Weights of a small contrastive audio-text model: log mel input, encoder activation relu.
Rows from block 2 of the audio encoder of a small contrastive audio-text model, named by matrix and row number. Rows with one number belong to one channel. Each number is 50 + 10 x the weight over its row's rms, rounded and kept within 0 to 99. All counts start at 0.
After each channel's rows are labels from the 100 clips, of 14848, where the channel reaches its highest value: "responds to" is what is common among them. Only what is clearly more common there than usual is listed. The data: synthesised imitations of 52 everyday sounds, one a clip.
# convs0: first 3x3 conv, stride 2 (encoder.blocks.2.convs.0.weight, 96x64x3x3, each kernel summed), inputs 0-63
# convs1: second 3x3 conv (encoder.blocks.2.convs.1.weight, 96x96x3x3, transposed, each kernel summed), outputs 0-95

convs0.34:47 64 52 54 20 26 76 53 35 49 51 30 52 51 30 62 44 49 52 55 39 53 61 51 45 50 32 53 48 50 51 42 49 39 41 50 49 49 61 39 46 32 54 53 60 35 33 50 64 48 44 45 51 57 51 60 42 52 59 59 50 50 54 53
convs1.34:56 60 42 51 65 45 31 39 38 34 46 46 47 52 44 55 46 41 40 41 60 46 47 47 36 66 56 59 41 39 65 52 58 75 46 45 42 56 37 56 55 58 59 55 62 51 42 53 47 69 46 49 37 47 51 57 53 46 47 51 70 58 53 54 66 58 47 35 45 47 51 51 42 25 63 42 55 35 69 24 66 38 49 61 38 42 51 54 38 57 57 53 56 62 56 63
responds to: signals; beeping

convs0.20:54 34 26 47 53 58 55 37 56 62 44 53 63 53 47 65 65 56 46 43 33 54 70 47 49 59 45 63 54 44 58 53 59 53 47 51 37 41 48 41 66 60 60 41 54 37 38 57 46 55 48 38 54 48 52 59 76 60 45 64 46 54 30 39
convs1.20:47 37 41 33 61 43 47 46 35 44 61 20 65 53 45 45 59 66 42 54 55 47 45 52 50 53 60 38 55 61 41 31 46 49 66 50 48 55 62 46 45 57 62 60 65 47 44 52 71 58 22 58 48 52 49 44 60 54 65 75 45 49 48 53 70 60 48 59 38 53 54 45 56 55 46 59 51 45 54 37 53 38 43 43 42 54 61 30 32 58 43 50 57 47 52 52
responds to: signals

convs0.40:50 32 52 55 37 42 47 54 63 43 68 50 56 36 57 54 45 58 52 38 44 67 57 52 50 46 32 51 57 54 59 45 60 45 33 45 27 50 72 67 57 52 61 41 48 38 42 47 75 49 50 67 59 57 61 35 49 63 47 54 45 53 44 45
convs1.40:36 48 48 47 57 52 43 61 37 45 56 44 46 44 58 46 56 64 30 61 41 45 38 49 45 39 55 32 50 46 65 42 37 56 60 70 55 50 42 53 40 50 39 43 53 47 37 59 55 56 36 60 20 64 51 32 76 50 41 59 52 52 38 53 59 48 60 49 51 35 54 43 56 51 62 57 60 36 64 54 65 39 60 56 37 55 38 46 47 47 57 41 66 52 70 53
responds to: signals; animals; beeping

convs0.31:53 58 83 56 48 59 58 59 52 66 64 61 42 48 50 44 52 51 45 39 81 57 47 63 33 61 68 67 45 48 52 49 44 48 48 42 63 56 56 60 51 53 46 46 68 56 46 53 60 50 63 46 54 50 52 44 51 59 51 57 65 56 54 63
convs1.31:37 68 46 39 53 56 48 42 45 47 51 53 37 47 57 54 47 56 41 70 41 50 66 38 50 47 60 37 60 51 60 47 33 51 61 73 50 55 55 61 55 46 34 30 52 58 59 53 45 56 38 53 38 54 52 49 68 50 49 57 46 51 35 46 46 41 60 48 45 28 54 52 50 46 56 56 60 43 49 33 51 34 22 52 42 52 21 62 47 36 51 39 56 46 70 49
responds to: signals; beeping; clipping; text has "clipped"

convs0.70:49 25 53 55 51 37 65 56 49 57 54 30 47 55 46 51 45 48 50 31 48 25 51 38 60 41 39 42 53 29 40 45 57 38 38 48 37 45 50 35 50 50 48 52 55 50 58 43 41 45 32 48 54 41 55 33 45 41 58 54 49 48 28 34
convs1.70:41 28 61 48 59 57 70 45 40 63 36 50 64 59 37 40 61 57 32 26 43 50 51 51 48 48 66 62 47 53 29 43 36 50 30 51 53 49 47 65 56 50 53 53 55 31 46 38 60 55 39 62 47 51 52 63 37 60 48 39 33 50 48 50 50 48 57 37 47 40 42 56 54 36 35 51 36 35 63 44 52 45 46 38 54 44 43 41 36 52 48 35 58 44 49 63
responds to: household; clock ticking

convs0.94:47 39 38 52 53 57 43 42 48 51 51 62 42 59 43 49 48 55 32 42 46 39 51 54 46 57 46 52 42 47 56 37 42 37 45 28 18 40 41 41 59 47 34 65 43 42 60 53 48 54 43 47 44 60 59 51 66 49 32 44 46 54 29 29
convs1.94:47 35 57 45 55 68 51 59 52 43 39 27 54 29 54 51 51 47 44 53 39 52 54 46 42 46 56 39 43 32 45 28 32 43 39 39 65 46 47 56 36 51 44 50 65 44 33 54 49 44 53 77 48 50 49 47 54 53 38 48 51 49 32 62 48 41 51 55 61 53 51 30 57 43 47 57 49 45 53 34 73 51 63 48 40 70 44 36 54 48 56 52 56 49 61 73
responds to: animals; meowing; siren

convs0.68:49 32 49 60 32 47 57 57 50 48 63 48 46 31 57 49 42 57 42 34 55 48 49 40 45 45 47 43 57 61 56 46 39 37 44 42 47 32 65 44 60 33 42 39 39 25 23 42 63 47 51 43 52 62 45 39 41 57 51 64 43 47 49 47
convs1.68:32 57 53 52 47 51 40 47 35 54 57 45 45 31 53 55 56 63 46 55 52 42 60 50 51 45 69 37 55 43 71 38 45 61 38 70 55 54 33 29 50 52 46 55 60 49 51 57 51 61 41 60 27 50 46 44 65 48 42 53 44 65 45 50 63 52 63 36 49 44 56 48 62 38 63 52 55 40 62 47 79 49 48 46 31 56 54 48 41 55 58 48 60 35 72 54
responds to: signals; bird chirping

convs0.44:50 56 47 59 49 42 33 56 53 30 50 19 55 52 57 56 53 49 54 49 37 52 59 21 55 26 32 34 54 50 52 51 57 52 47 59 45 57 50 50 46 34 58 49 49 38 38 48 51 56 66 41 43 53 59 61 36 54 56 57 48 55 65 54
convs1.44:43 38 42 34 46 45 43 31 41 53 46 38 35 48 48 53 52 65 42 54 41 47 42 49 39 57 57 31 56 55 53 30 48 48 51 59 35 53 58 63 56 48 46 43 49 36 39 59 56 65 28 39 33 84 54 42 45 51 60 56 52 46 46 35 52 46 64 49 49 44 66 50 59 51 55 50 45 46 60 38 53 33 49 43 36 49 38 26 49 51 52 40 70 56 53 52
responds to: signals

convs0.35:55 68 62 60 58 59 52 55 56 35 41 41 54 51 50 51 49 45 59 56 38 60 55 42 53 31 39 47 42 49 53 69 57 55 40 54 53 66 42 62 39 45 54 61 57 46 46 45 43 58 73 46 28 64 55 60 46 46 66 49 55 52 78 62
convs1.35:52 51 43 30 48 53 36 41 38 43 49 46 43 50 42 64 59 62 33 70 43 44 51 36 37 50 50 32 39 57 38 41 23 44 48 55 37 56 35 51 61 51 41 51 60 38 43 60 53 60 35 52 44 66 54 49 60 50 62 54 47 47 38 43 51 41 38 42 45 41 63 49 45 44 49 47 63 43 59 48 56 26 59 35 37 46 33 29 40 51 61 42 64 45 58 45
responds to: signals; beeping

convs0.90:43 28 32 46 43 59 52 39 42 47 36 59 57 46 48 50 47 60 49 40 45 57 55 48 56 50 53 49 54 55 59 34 47 40 33 54 47 30 43 46 53 47 57 41 36 37 34 39 55 50 32 43 44 42 40 39 50 50 45 33 35 50 31 23
convs1.90:57 50 38 34 28 51 45 47 61 42 39 50 45 58 64 53 65 55 49 57 31 53 44 45 52 48 46 40 61 57 73 56 44 54 33 45 50 49 40 62 54 48 44 46 61 63 47 61 49 34 67 47 51 37 35 46 52 35 29 41 49 64 26 45 59 46 44 38 52 38 40 50 55 47 52 60 39 47 53 41 65 43 77 40 67 37 49 41 47 41 49 52 47 40 48 54
responds to: signals; hammering

convs0.14:46 61 52 57 57 53 42 50 59 41 60 51 42 49 50 53 48 46 47 41 40 25 55 47 33 44 56 40 37 13 42 45 38 39 45 43 31 52 54 26 52 49 48 45 39 47 56 59 65 40 43 65 49 65 41 47 46 44 48 47 43 40 59 49
convs1.14:55 52 44 63 69 50 45 50 47 45 53 50 62 45 49 60 37 53 56 24 43 39 47 48 52 51 52 60 52 32 41 38 43 47 64 40 48 43 48 27 52 52 73 53 40 43 52 42 21 54 50 34 50 60 63 42 48 53 50 52 49 34 54 65 39 52 60 50 46 37 62 62 46 42 63 41 61 53 45 40 52 34 40 71 48 57 59 61 45 51 49 59 50 67 53 72
responds to: animals; clipping; text has "clipped"

convs0.50:67 35 64 61 47 56 38 52 48 45 45 52 59 48 53 48 46 53 41 60 40 52 46 53 32 41 54 49 55 52 55 43 55 36 55 53 53 34 53 57 54 45 25 38 37 55 31 30 42 67 30 49 49 46 47 32 38 46 37 52 45 58 50 28
convs1.50:45 58 35 49 49 61 56 56 52 51 53 50 33 54 42 54 55 49 58 58 48 42 49 61 63 54 51 44 45 63 54 40 46 47 56 45 45 52 38 24 41 49 50 58 45 61 68 59 45 44 61 66 37 43 45 47 61 51 34 43 47 85 31 42 63 59 57 41 51 50 59 55 61 45 46 56 55 56 54 69 46 54 48 58 40 53 53 28 45 63 56 80 65 43 62 51
responds to: signals; siren

convs0.8:44 59 39 48 57 43 48 47 44 47 45 35 51 40 48 58 53 54 48 36 35 42 63 37 56 43 53 26 46 45 53 53 49 61 45 56 33 31 58 29 54 55 69 35 49 45 37 41 53 44 28 55 53 40 38 36 41 58 45 65 40 46 42 37
convs1.8:54 52 55 45 50 55 52 44 26 64 46 28 36 37 61 46 55 69 50 47 40 43 41 56 44 47 62 54 50 52 55 39 52 47 60 46 37 88 48 48 54 52 37 49 41 54 42 41 39 48 50 40 49 43 67 41 48 33 45 49 47 41 51 48 50 46 52 46 66 61 57 54 60 48 51 62 44 56 64 51 82 43 46 48 58 54 53 24 32 49 52 63 50 56 58 53
responds to: signals; beeping; clipping; text has "clipped"

convs0.88:41 42 60 59 50 59 52 50 41 33 43 31 55 34 49 51 48 54 36 55 55 56 54 32 69 39 42 46 48 21 58 43 45 47 55 60 54 41 54 61 49 57 51 53 43 45 39 41 56 51 65 31 41 31 52 44 53 59 47 41 49 47 38 26
convs1.88:55 43 53 35 40 37 45 33 53 62 50 48 60 56 56 60 44 61 41 43 44 47 49 47 49 51 56 48 49 60 72 53 51 48 49 52 38 52 41 63 41 49 54 65 48 54 33 54 46 57 41 47 46 67 50 60 47 29 60 46 52 61 75 51 50 56 71 55 40 45 58 55 66 52 57 55 45 53 64 28 52 50 40 21 37 54 52 16 43 42 53 52 44 41 53 59
responds to: signals; beeping

convs0.62:44 63 27 39 42 56 23 48 46 36 57 68 50 42 32 44 49 49 54 65 43 68 54 50 36 48 52 45 51 47 50 48 47 35 45 52 25 47 60 45 57 44 42 61 34 40 48 62 66 49 46 55 49 41 39 43 47 38 42 38 35 49 51 52
convs1.62:59 55 42 44 55 40 44 41 53 48 55 45 59 33 58 54 32 29 50 25 53 42 50 43 53 50 31 48 33 44 42 61 49 55 60 40 55 54 41 44 63 62 48 43 55 49 38 39 39 66 43 49 45 45 51 48 48 36 56 50 51 60 50 77 47 34 46 30 53 46 55 57 49 41 52 33 57 44 59 41 41 57 43 74 39 31 64 64 65 48 52 44 34 53 56 54
responds to: signals; coin spinning

convs0.21:53 58 33 59 50 60 59 54 56 39 32 55 61 47 37 72 55 57 53 61 41 56 75 42 44 43 63 50 55 53 59 62 55 61 38 61 50 56 45 59 56 54 69 56 48 38 45 47 33 59 57 49 29 61 47 57 58 52 57 70 38 56 57 57
convs1.21:52 40 43 22 49 47 32 51 37 54 45 25 38 45 42 45 64 57 32 56 55 47 50 48 37 56 54 25 52 56 41 51 36 54 38 42 38 56 63 52 69 55 54 44 58 34 46 52 70 45 36 39 37 68 56 43 52 48 62 57 35 50 43 48 48 49 41 55 51 50 60 58 53 54 45 46 61 42 51 41 61 31 55 35 38 53 46 29 35 55 58 46 55 50 53 52
responds to: signals; beeping

convs0.25:55 34 45 56 49 48 46 45 40 46 51 49 45 69 52 44 53 52 32 44 55 41 52 48 41 49 50 47 31 43 50 27 48 53 51 27 32 31 41 38 50 48 50 54 37 50 59 45 46 55 49 44 56 49 57 48 56 58 28 41 52 49 19 30
convs1.25:38 28 48 48 47 53 47 52 55 35 46 31 51 31 51 59 49 45 39 67 45 53 58 55 45 56 55 42 36 27 47 36 25 41 47 45 47 43 43 67 51 51 42 41 55 37 42 56 58 39 54 67 46 50 48 51 47 59 35 48 47 60 40 54 35 49 51 65 53 48 65 34 55 45 52 60 54 38 41 53 53 32 61 40 35 71 28 47 48 41 56 51 58 47 51 67
responds to: animals; clipping; text has "clipped"

convs0.28:56 43 42 48 63 61 36 48 39 46 39 69 52 52 48 41 43 53 29 61 53 60 53 51 45 42 62 44 49 48 49 50 44 66 69 47 44 38 38 56 61 47 39 30 39 49 45 40 46 53 43 58 46 33 38 31 44 43 34 53 48 55 24 40
convs1.28:50 47 29 51 48 40 55 61 48 41 47 55 61 56 49 60 44 54 50 28 58 49 39 34 46 55 56 53 45 52 71 56 56 73 48 52 47 30 40 36 64 63 56 53 51 58 39 59 49 39 52 49 30 51 49 65 51 48 50 52 46 53 62 48 53 43 48 22 54 40 58 51 54 34 55 46 54 49 64 25 49 43 46 59 31 44 66 37 58 42 70 55 42 45 52 63
responds to: signals

convs0.77:54 19 34 58 56 56 48 58 43 52 59 43 47 41 54 60 48 50 47 28 37 54 61 48 50 59 35 61 53 49 44 57 61 57 45 45 33 40 54 40 60 55 63 37 47 53 34 44 60 48 31 50 54 55 40 31 54 52 41 74 47 51 41 53
convs1.77:55 40 48 49 64 40 37 70 39 44 52 55 51 45 64 46 52 54 45 43 48 43 51 51 45 45 31 35 61 53 60 46 62 56 63 48 48 35 60 24 49 47 52 59 47 33 53 47 61 52 26 27 32 67 51 48 54 34 60 63 56 47 57 47 51 45 56 59 58 64 54 58 56 54 63 49 59 34 47 53 59 52 33 62 31 48 67 35 43 55 41 39 57 50 61 50
responds to: signals; phone ringing

convs0.71:42 38 42 55 49 57 48 52 38 54 39 57 50 46 37 53 43 54 22 46 48 46 53 54 53 52 50 52 33 50 52 39 48 33 49 39 36 45 51 52 51 43 35 42 37 38 41 40 44 46 37 33 45 45 25 19 49 49 44 48 35 52 38 39
convs1.71:50 43 42 43 48 66 53 54 41 37 49 66 53 46 55 64 68 44 52 48 53 56 39 40 52 40 64 50 58 52 64 40 52 46 47 54 54 49 40 32 60 59 36 52 52 52 56 70 39 28 49 48 47 24 44 35 48 48 47 55 52 71 31 33 64 65 55 39 54 41 49 52 42 46 62 57 52 63 40 43 62 59 78 60 51 43 39 33 49 52 52 46 56 41 42 43
responds to: signals; siren

convs0.91:51 39 50 45 52 48 48 50 50 59 46 52 42 47 42 47 39 50 35 68 49 42 50 45 46 46 34 49 50 34 51 41 52 20 33 45 39 42 37 48 51 56 48 25 43 30 46 38 39 51 42 25 35 49 58 51 39 40 52 48 38 54 35 49
convs1.91:48 48 67 46 60 60 48 46 43 49 39 38 52 54 67 48 64 53 46 39 50 43 29 56 62 50 77 55 46 58 61 46 37 60 60 52 50 64 62 35 46 63 35 46 52 53 27 30 67 44 51 62 46 33 37 41 49 43 46 42 45 41 55 53 54 48 50 39 67 50 45 60 57 29 39 67 40 47 50 30 54 44 50 45 56 44 48 41 44 36 39 45 41 34 46 50
responds to: animals; bird chirping